From a checkpoint of a small image classifier: arch vgg, 195000 training examples.
Rows from block 6 of a small image classifier, named by matrix and row number. Each number is 200 + 30 x the weight over its row's rms, rounded and kept within 0 to 999. All counts start at 0.
After each channel's rows are labels from the 100 images, of 14848, where the channel reaches its highest value: "strongest on" is what is common among them. Only what is clearly more common there than usual is listed. The data: made-up ball-and-stick molecule models. In brackets: how many of the 100.
# conv: 3x3 conv (model.blocks.6.conv.weight, 256x128x3x3, each kernel summed), inputs 43-85

conv.234,155,226,165,169,187,155,216,162,188,193,205,226,205,140,154,186,186,178,196,161,196,175,194,170,181,171,217,173,167,198,144,162,147,172,146,223,188,185,172,156,187,189,168
strongest on: balls: three (94); small balls on sticks (72)

conv.60,155,152,189,254,194,184,181,146,193,186,196,229,183,186,177,247,183,206,193,256,176,232,187,178,177,234,162,172,195,223,249,237,145,174,144,209,176,182,233,171,165,162,194
strongest on: balls: twelve (39); balls: eleven (35)

conv.217,176,206,184,198,178,185,231,186,202,227,235,226,239,173,166,177,179,177,213,202,193,184,210,199,205,192,183,170,171,187,198,205,175,203,147,263,219,233,193,166,189,210,182
strongest on: balls: three (80)

conv.250,170,230,151,180,196,155,190,182,168,195,198,279,194,167,203,179,192,192,169,170,195,179,178,154,179,177,225,176,180,192,178,166,133,166,146,133,168,171,170,185,169,141,176
strongest on: balls: three (65); balls: four (34)

conv.218,171,206,176,200,180,165,238,152,191,202,232,204,234,179,179,208,196,185,161,216,200,203,202,165,202,201,229,187,182,196,212,210,101,170,153,223,202,196,202,165,184,158,171
strongest on: balls: three (99)

conv.209,117,202,191,203,205,144,221,161,195,206,219,198,204,123,110,186,211,180,238,184,188,189,194,232,206,186,229,195,161,186,133,161,146,221,161,234,204,179,182,219,201,156,208
strongest on: balls: twelve (83); yellow ball (67); green ball (66)

conv.231,243,209,182,164,192,205,171,251,179,171,183,170,175,240,234,208,193,204,206,159,211,166,175,196,177,153,208,194,209,199,196,150,290,163,234,145,181,192,165,197,185,224,185
strongest on: balls: twelve (95); branched (94)

conv.114,132,192,169,213,200,141,220,143,216,188,222,237,217,151,169,205,196,193,230,209,203,228,192,226,221,210,252,192,172,196,159,202,138,200,130,262,210,196,211,191,209,102,199
strongest on: balls: three (100)

conv.169,172,213,157,172,185,158,190,153,165,183,180,240,190,147,184,172,192,181,181,162,175,178,175,168,180,169,243,174,164,185,125,154,139,182,159,187,168,166,168,182,171,155,171
strongest on: balls: three (87)

conv.249,183,198,194,164,156,184,164,210,196,185,167,227,134,204,189,206,199,186,184,152,186,159,195,155,199,176,163,192,130,187,219,163,167,180,195,102,186,211,162,199,214,191,189
strongest on: space-filling (69); balls: six (29)

conv.125,209,165,175,148,161,200,205,228,197,233,216,197,190,191,209,172,175,178,203,154,204,147,208,184,187,154,182,195,215,132,169,125,187,183,195,144,174,193,145,225,179,205,205
strongest on: space-filling (63); balls: three (55)

conv.15,154,221,156,185,196,140,187,138,182,183,178,242,199,149,186,197,191,209,175,164,178,188,172,174,185,178,247,181,167,208,138,170,130,183,144,191,173,159,165,192,169,138,174
strongest on: balls: three (94)

conv.30,188,211,187,182,211,186,193,193,189,219,229,183,203,175,177,209,198,187,182,183,135,202,212,181,189,197,225,145,217,226,181,171,192,206,173,196,207,239,170,232,171,196,220
strongest on: small balls on sticks (100); balls: three (97)

conv.210,174,241,173,174,181,164,198,177,200,185,188,259,189,165,188,188,184,197,158,151,179,168,182,175,196,176,207,166,151,188,166,163,163,155,166,152,194,191,161,168,186,190,168
strongest on: balls: three (82)

conv.207,157,183,207,194,196,163,217,143,205,187,211,228,213,154,162,176,203,197,222,183,189,190,209,196,225,184,231,184,164,179,134,200,132,210,149,271,205,202,177,192,225,152,198
strongest on: balls: three (97)

conv.24,190,246,163,159,169,181,202,190,185,182,198,256,185,170,191,173,192,176,142,170,184,168,188,156,187,175,209,186,173,172,187,154,163,148,176,125,179,193,179,166,188,183,162
strongest on: balls: three (95)

conv.121,168,226,165,170,193,147,177,159,171,180,183,242,188,142,184,174,181,187,174,160,181,182,166,166,178,171,247,172,175,194,139,159,146,162,160,194,169,160,162,181,164,141,177
strongest on: balls: three (84)

conv.62,166,204,205,221,196,169,206,188,221,153,223,221,192,174,199,206,194,243,222,197,217,198,157,222,225,198,215,236,158,170,164,224,184,213,198,204,221,173,236,149,222,187,193
strongest on: space-filling (100); balls: three (99)

conv.61,220,214,164,151,166,186,208,221,176,190,204,228,196,194,206,178,178,170,166,165,200,153,182,177,189,156,202,170,180,162,195,162,192,122,192,149,189,206,168,142,186,215,136
strongest on: balls: three (93); small balls on sticks (85)

conv.84,182,224,168,197,202,168,194,184,175,181,186,301,181,165,203,188,179,201,175,175,183,190,178,145,183,192,215,170,172,175,197,175,145,157,151,148,170,173,186,166,169,164,157
strongest on: balls: three (91); small balls on sticks (62)

conv.74,217,261,226,182,215,180,246,244,259,220,231,205,224,217,240,166,208,215,203,152,230,183,235,192,247,190,228,255,190,180,174,172,203,242,211,186,268,210,174,246,237,218,255
strongest on: balls: three (100)

conv.168,220,242,263,212,223,210,211,243,251,192,204,226,214,229,221,211,223,223,194,190,231,193,228,196,269,211,230,292,178,168,202,211,224,221,235,186,247,216,201,246,272,238,242
strongest on: space-filling (92); balls: three (89)

conv.10,182,258,178,169,183,175,195,194,145,184,211,159,193,189,197,169,195,172,198,143,224,160,151,194,203,171,181,195,188,198,170,161,195,182,176,222,171,168,174,169,203,196,177
strongest on: small balls on sticks (73); balls: three (72)

conv.136,188,205,191,189,160,180,233,189,200,170,246,182,212,199,192,184,197,209,194,205,230,187,190,230,222,179,175,209,167,147,202,219,205,179,212,227,233,218,212,115,224,204,158
strongest on: space-filling (100); balls: three (92)

conv.194,177,235,176,149,171,174,194,179,171,186,177,233,176,156,174,165,192,174,165,145,194,149,179,169,187,153,215,185,177,175,145,146,177,179,171,163,175,179,151,173,179,183,165
strongest on: space-filling (82); balls: three (40)

conv.139,184,209,197,203,195,192,222,192,211,201,222,205,225,170,202,198,187,223,200,192,246,202,205,207,197,188,200,201,207,210,206,199,207,190,186,207,194,187,196,179,202,190,186
strongest on: space-filling (100); balls: three (100)

conv.99,199,126,170,159,146,203,210,209,209,294,232,221,190,188,189,183,204,172,231,161,170,183,210,225,174,160,201,193,246,186,215,137,184,223,203,232,211,259,192,203,186,211,209
strongest on: small balls on sticks (84); balls: three (77)

conv.134,186,243,156,160,176,177,196,185,181,188,204,270,174,169,190,172,194,176,152,170,189,171,185,157,189,176,219,173,170,179,190,155,142,157,166,128,184,196,178,179,182,158,174
strongest on: space-filling (62); balls: three (62); balls: four (37)

conv.185,189,194,187,199,206,175,218,189,180,160,204,198,203,188,212,193,197,199,250,235,225,185,201,205,205,191,215,192,191,201,208,197,179,220,164,264,175,180,204,222,186,155,185
strongest on: small balls on sticks (64); balls: three (47)

conv.124,237,212,215,184,193,182,217,245,232,189,207,186,198,253,269,188,202,219,208,175,298,179,199,204,220,184,185,273,196,186,201,192,209,203,219,202,213,206,190,191,238,233,205
strongest on: space-filling (100); balls: three (84)

conv.47,226,233,181,195,190,213,226,212,187,226,260,200,234,219,184,194,188,194,174,201,193,196,199,205,198,201,203,170,221,165,236,208,229,172,217,208,209,258,202,142,191,235,157
strongest on: small balls on sticks (72); balls: four (47); balls: three (38)

conv.96,196,210,196,171,161,180,228,172,191,165,231,182,208,188,188,165,200,198,205,180,215,175,189,231,216,171,181,206,188,153,180,200,200,169,209,246,215,203,189,113,217,203,162
strongest on: space-filling (96); balls: three (96)

conv.25,181,192,191,174,181,191,232,196,221,100,190,198,192,159,198,156,190,200,189,183,210,191,162,210,211,184,219,214,178,186,141,170,200,161,214,200,209,166,168,157,216,193,178
strongest on: balls: three (94); small balls on sticks (73)

conv.45,178,225,181,144,174,176,187,185,166,186,171,225,168,170,172,179,202,176,178,147,193,140,187,167,187,151,200,194,170,179,148,146,165,172,178,185,181,187,153,187,183,187,166
strongest on: space-filling (65); balls: four (45); balls: five (25)

conv.166,165,216,154,211,187,150,187,171,183,187,193,252,186,155,192,208,183,180,171,209,194,199,182,144,169,192,202,180,181,191,197,187,113,171,123,151,150,156,194,171,167,145,181
strongest on: balls: three (70)

conv.83,214,187,141,179,195,187,152,224,163,185,177,146,162,226,212,222,165,200,233,188,207,182,133,227,122,175,181,162,212,230,204,189,238,174,208,204,132,198,183,177,148,207,183
strongest on: balls: twelve (100); branched (93)

conv.153,224,202,203,177,196,208,205,234,178,197,207,229,208,212,207,191,195,180,111,166,184,175,211,149,204,192,198,195,197,170,213,181,190,159,213,89,192,221,193,206,206,217,169
strongest on: balls: three (75)

conv.220,228,245,217,196,229,193,200,243,231,181,176,234,193,219,249,224,217,224,198,178,235,184,192,194,226,198,238,271,181,215,200,178,199,224,213,173,202,184,173,237,221,209,242
strongest on: space-filling (84); branched (82); balls: nine (27)

conv.111,203,159,219,264,200,206,193,203,225,180,218,241,195,220,206,248,194,226,220,265,209,244,197,203,206,245,174,217,241,242,274,260,164,191,190,210,200,188,261,215,210,168,219
strongest on: balls: three (71); space-filling (60)

conv.183,176,224,186,162,168,196,193,190,206,169,184,202,191,172,187,184,188,176,165,173,192,179,184,182,187,172,200,202,184,190,162,152,190,129,194,181,205,185,152,155,205,204,168
strongest on: space-filling (96); balls: three (69)

conv.146,184,251,197,170,166,199,193,201,199,193,183,255,187,182,184,176,188,186,154,154,175,142,192,189,199,161,189,196,146,158,158,162,202,170,197,146,202,213,157,182,195,217,185
strongest on: balls: three (55)

conv.181,207,172,190,185,182,204,184,193,194,143,182,183,159,190,204,183,200,182,212,191,118,187,196,216,194,187,191,182,187,183,172,180,205,198,212,205,202,205,188,191,185,197,197
strongest on: small balls on sticks (100); balls: twelve (94)

conv.123,173,250,167,144,180,166,199,179,180,190,178,229,180,153,178,170,196,172,170,142,200,158,186,165,187,155,221,188,172,188,137,139,172,173,173,169,176,181,143,189,178,171,171
strongest on: balls: three (46); balls: four (39)

conv.66,235,212,200,188,189,180,220,235,213,202,224,185,203,246,269,188,190,204,199,185,318,185,199,199,207,185,179,242,216,187,203,193,203,195,206,198,205,200,192,186,218,223,198
strongest on: space-filling (100); balls: three (80)

conv.37,183,221,182,148,145,198,236,186,194,199,204,179,220,180,176,138,190,170,204,155,195,145,201,223,207,158,195,180,190,170,152,156,202,166,209,245,202,215,146,144,210,204,150
strongest on: space-filling (75); balls: three (38); balls: four (36)

conv.81,201,200,258,225,234,219,222,218,247,233,234,242,221,209,215,215,224,222,209,201,222,214,269,187,252,215,233,262,206,174,217,199,212,239,215,193,243,221,203,262,245,222,264
strongest on: balls: three (100)

conv.148,196,221,268,211,199,213,236,210,247,212,216,228,253,209,198,186,232,197,196,191,211,210,279,205,289,212,249,241,203,182,198,212,217,206,225,217,284,234,206,223,277,211,225
strongest on: balls: three (100); balls and sticks (61)